{
  "crop_scale_min": 1,
  "norm": "batchnorm",
  "drop_path": 0.2,
  "stem": "single",
  "avg_pool_shortcut": false,
  "merge_dims": true,
  "max_grad_norm": 0.5,
  "weight_decay": 0.1,
  "adamw_weight_decay_other_params": 0.05
}
Rows from block 4 of a small image classifier, named by matrix and row number. Rows with one number belong to one channel. Each number is 128 + 24 x the weight over its row's rms, rounded and kept within 0 to 255. All counts start at 0. After the name is the row's rms in percent of the matrix's.
After each channel's rows are labels from the 100 images, of 14976, where the channel reaches its highest value: "strongest on" is what is common among them. Only what is clearly more common there than usual is listed. The data: drawn small creatures on textured ground. In brackets: how many of the 100.
# convs0: first 3x3 conv, stride 2 (model.blocks.4.convs.0.weight, 128x64x3x3, each kernel summed), inputs 32-63
# convs1: second 3x3 conv (model.blocks.4.convs.1.weight, 128x128x3x3, transposed, each kernel summed), outputs 43-85

convs0.115 097 [114  95 154 131 114 113 102 160 131 128 104  99 162 145 118 141 126  85  90  95 123 152 119 140  98  90 114  99 115 116 124  73]
convs1.115 086 [113 142 132 105 133 124 160  97 125 148 110 172 157 142  82  97 124 122 159  94 116 137 142 154 161 118 133 118 126 154 136  91 124 140 114 143 125 104 165  99  60  90 120]
strongest on: purple (25)

convs0.111 097 [146 137 129 148 156 157 125 128 179 125 177 121 132 123 128 115 115  57 130 103 164 111  98  93 130  92 124 117 137  96 128 145]
convs1.111 100 [110 118 134 144 117 152 124 116 111 116 107 127 122 112 127 156  93  73 108 143 170 130 189 116 114 133 131 144 102 131 149 130 163  99  98 149 140 111 111 151 125  82 114]
strongest on: white (60); beetle (40); spider (26)

convs0.100 102 [131 116 141  82 103 107 188 145  99 130 176  97 143 127 106 144 108  93 102 107 115  97 130 129 134 118  91 128  83 180 139 134]
convs1.100 099 [151 154 127 176 102 105 131 103 123 139 114  99  99 103 111 114 101 121 116  81 119 127 101 155 100 121  99  99 125 120 121 121 138 131 124 116  99 138 103 132 115 146  82]
strongest on: jellyfish (30)

convs0.32 093 [ 93 107 118 106 146 135  95 115 132 173 101 104 132 102 128 155 114 100 166 110 118 133 138 155 162 112 150 151 110 162 103 166]
convs1.32 092 [124  94 138 108 131  74 118 108 111 158 148 111  95 126 105 113 140 117 151 110 182  68 139 116 173 125 156 145 151 100 119 114 128  92  93 157 128 129 132 138 111 115 142]
strongest on: black (42); white (28); dragonfly (25)

convs0.7 109 [126 122 141  86  89  95 120 104 110  96 147 134 147 112 123 161 144 142 122  98 121  94 118 108 109 157 127 142  80 121 119 103]
convs1.7 091 [148 113 128  92 143 137 127  92 157 142 141 137 147  81 121 118 102 115 109 123 141 129 137 148  71 173 140 148 114 117 148 134 145 136  98  89 134  89 139 158 111 138 144]
strongest on: black (33); dragonfly (25)

convs0.67 099 [105 117 144 129 119 186 104 132 113 128 126 150 113 136  93 108  82 129 102 107 120  93 185 123 121 170 113 118 142 150 124 144]
convs1.67 093 [132 137 132 117 112 140 112 131 138 138 137 141  90 164 174 133 130 152 104  89 102 114 139 121 115 159 125 129 134  84 108 148 142 173 154 138  82 130  80 124 109 109 127]
strongest on: large (53); white (47); beetle (32)

convs0.87 101 [110 137 108 125 160 114 112  68 137 126 138 137 179 108 153 117 118 103 179 120 107 114 112  97 123 105 114  88 151 133 149 128]
convs1.87 100 [126  61 134  90  91 101  95 151 145 134 119 170  95 110  93 155 167 122 136 146 174  75 126 103 124 122 113 151  90  93 133 151  97 127 111 153 103 158 124 149 170 127  88]
strongest on: white (66)

convs0.38 116 [150 117 140 109 113 131 141 140 143 148 137 142 153 151 133 110 103 173 142  97 104 130 120 103 168 112 135 143 170 124 149 126]
convs1.38 099 [101 139 126 137 135 119 136 137 109 132 147 117 126 131 141 118 127 163 115 138 177 132 132 116 149  85 171 144 101 159 113  86 107 142 151 102 158 112 133 133 139 185 136]
strongest on: white (46); spider (38); beetle (28)

convs0.48 095 [122 103  68 110  94 132  90 135 139  95 191 140 119 125 144  96  87 122 111 143 132 181 122 117 182 114  98 116 103 152 150 130]
convs1.48 113 [122 108 102 170 128 115 101 151 132 133 121 105  97  83  73 145 115  96  97 139 119 127 149 112  89 121 119 164 126 119 173 127 155 143 126  80 100 152 114 106 145 128 108]
strongest on: white (26)

convs0.101 075 [157 120 148 105 119 128  97 127 161 132 130 124 130 130 133 129 122  98 121 128 106 134 154 128 115  99 131 124 141 145 112  80]
convs1.101 094 [144 111 103 149 164 114 144  69 142 109 108 135 184 129 113 105 123 141 115 107 115 125 112 119 149 114 132  81 102 108 103 112 143 126 108 109 120  99 117 111 146  87 127]
strongest on: white (41); beetle (33); turtle (26)

convs0.85 092 [ 63  99 139 139 110 132 126  94 126 146 146 124  85 147 161 124 141 111 143 178 106 142 154  73 162 117 118 120 103 172 140 137]
convs1.85 107 [125 121  82 152 180 159 111 110 112 147 136  94 107 141 142 162  83 165 138 143 144 127 121 131 101 141 144 124 117 140 140 125 108 104 142 128 108 144 133 149 140 162 105]
strongest on: white (57)

convs0.50 118 [131 158 108 130 134 101 176 140 105 120  97 130 126 139 130 131 116 141 133 132 113 117 135  82 139 171 130 103 128 165 130 163]
convs1.50 098 [137 138 141 167 158 140 167 125 160 135 119 129 120 131 143 103 119 130 137  86 100 154 128 134 108 116 159  99 104 137 126 109 105  95 118 148 138 121 135 144 115  79 120]
strongest on: white (50); crab (32)

convs0.53 099 [111 138 134 112 121 119 113 145 144  88  74 132 139 147 138 128 106  99 117 134 146  92 141 145 139 107 131 157 124 104 189  80]
convs1.53 108 [ 74 124 111 121 143 103  96  84 103 118 139 130 125 124  93  86 141  95 134  99 131  86  98 122 132 124 136 121 133 123 141 156 147 109 129  99 134 162 128  99 141 127 111]
strongest on: white (28); snake (27); dragonfly (25)

convs0.56 099 [117 135 163 125 109 116  85 168 150 101 134  86 121 123 120 127 129  81 119 117  86 101 117 123 145 114 122 155  94 100 176 113]
convs1.56 100 [101 135 102 143 137 103  90 104 158 144  61  95 188 139 145 156 122 150 148  62 104 138 130 128 115 113 126 125 170 116 109  68 116 132 105 128 125 104 145 129  64  99  98]
strongest on: white (29); black (27)

convs0.120 101 [125 141  70 131 117 127 137 123 156 123 166 148 140 128 137 126  95 117  95 167 145 119 151  99  84 124 166 124 185 135 160  84]
convs1.120 089 [120 136 137 113 142 124 125 135 139 133 137 113 105 135 107 115 143 159 123 172 104 128 133 102 130 137 145  56 111 115 149 133 158 136 136 156 123 112 128 169 123 138 131]
strongest on: white (51); beetle (25)

convs0.3 100 [125 145 142 184 107 115 153  92 108 151 128 103  97 115 112 135 112  98 103 107 113 118 151 134 116 134 127 164  81 137 131 134]
convs1.3 091 [153 135 173 141  68 140 130 139 126 116  98 137 151 107 129 161 123 150 117 118 109 100 163 150 142 142  95 154 130 104 123  93  84 104 156 146 129 123 144 110 101 165 130]
strongest on: white (48); beetle (27); turtle (26)

convs0.108 096 [108 155 151 139 138 117 167 104 147 185 106 130 137 158 129 123 152 135 140 175 150 132  75 117 113  98 113 142 114 162 164 137]
convs1.108 096 [120 134 123 137 134 150  92 163 132 137  92 159 108 100 152 101 141  91 108 144 123 167 113 152 128 132 157 145 106 147 158 125 125 132 151 130 136 112 149 100 107 175 136]
strongest on: white (40); beetle (38); caterpillar (27)

convs0.30 104 [112 138 122 121  69 105 139 155  90 109  73  99 156 120 133 133 121 193  98 101 131  87 121 128  95  76 119 151 136 161 113  98]
convs1.30 102 [134 149 149 124 159 137 122 116 171 138  96 149 123 152 107 161 147 141  96 125 130 159 134  85 158 133 103 119 136 150 124 131 157 111 112 184 159 127  81 140 149 177 103]
strongest on: beetle (47); spider (29); colour: black (27)

convs0.14 085 [127 118 110 130 141 185 150 152 111 125 103 123 143  85 135 122 146 111 125 148 120 119  81  86  87 114 168 107 100  99 115 143]
convs1.14 112 [123 155 164  77 111 132  96 107 111  96 180 114 145 161 137 112 130 108 127 167 144  64 172 169 161 167 143 124 123 127 139 144  84  93 127 104 157 147 134 139 170 115 134]
strongest on: white (38); spider (31)

convs0.70 099 [130 125 101 153 166 128 149 134 157 157 107 117  95  81 126 144 109 144 155  88 142 118 127 102 111 144  90 125 156 120 177 110]
convs1.70 089 [169 150 210 129 146 144 141  89 119 154 108 156 142 143 135 138 152 118 114  85 125 142 116 126 130 136 117 128 125 125 115 134 137 159 129 101 119 148  69 113 101 136 114]
strongest on: spider (40); white (37); beetle (28)

convs0.63 116 [ 86 116 190 151 152 142  72 106 150 150 137 146 118 110 146 107 134 116 103 131 135 143 125 122 108 130 112 104 136 104  83 107]
convs1.63 103 [109 133 143 148 124 181 121 123 102 119 135  92 117 123 153 105  96 169 122 109 139 125 144 101 158 150 116 131 119 163 143 163 178 123 109 123 144 127 109 114  78 129 105]
strongest on: white (45); plain (36)

convs0.27 102 [ 77 109 130 189 109 124 129  77 107 112 120 101 146 125 162 160 136 156 139 118 158 176  88 140 112 145 139 118  96  96 148 122]
convs1.27 087 [115 114 140 107 156 142 103  95 130 123 113  95 163 118  94 158 152 104 100 115  88 149 117 127 121 116 113 157 128 140 154  69 128 133 115  98 143 132 116 114 132 128 116]
strongest on: white (54)

convs0.8 102 [126 118 149 132 119 149 144  95 135 134  91 104  95 119 137 133 152 134 148 161 145 110 101  71 129 100 144 143 147 122 120 119]
convs1.8 118 [ 78 134 129 102 153 135 153 117 132 162 141 178 120 160 131 122 208 111 131 100 130 133 149 124 127 142 105  87 123 104 150 102  99 106 100 124 128 132 114 155 152 135 102]
strongest on: white (54); beetle (33); spider (31)

convs0.71 092 [121 146 105 101  93 135 113 181 131 121 119 120 113 155 140 107 113 162 151 110 138  91 119 127 127 164 147 138 139 115 110 114]
convs1.71 092 [147 146 117 104 144 171 118 147 102  53 152 124 163  97 143 129 151 139 107 114 183 146 105 139  76 112 139 107  94 143 162 160 110 112 146 155 156  92 174 121 121 136  99]
strongest on: spider (31); white (27)

convs0.42 103 [128 118 142  98 157 132 119  80 146 168 120 148  99 109 118 159 144 128 106 147 178 110 127  87 125 164  92 100 103 113 127 149]
convs1.42 105 [132 115 117 128 151 108 129 130 146 146  94 159 140 118 112 113 103 110 149 135 105 132 116  83 111 120 134 134 125 132 106 168 141 171 154 131 110 169 140 139 109 177  81]
strongest on: white (61); crab (32)

convs0.18 076 [102 125  99  96 150 174 111 109 137  79 112 143 114 149 117 111 130 130 110 111 111 166  77 123  84 133 153 129 146 160 175 130]
convs1.18 093 [126 122 104 137 110 117 162 165 103 122 156 143 182 145  97  99 113 151 147 126 177  95 138 126 124 130 145 160 102 130 125  90 103 113 122  83 131 139 120 144 159  88 109]
strongest on: white (38); turtle (27)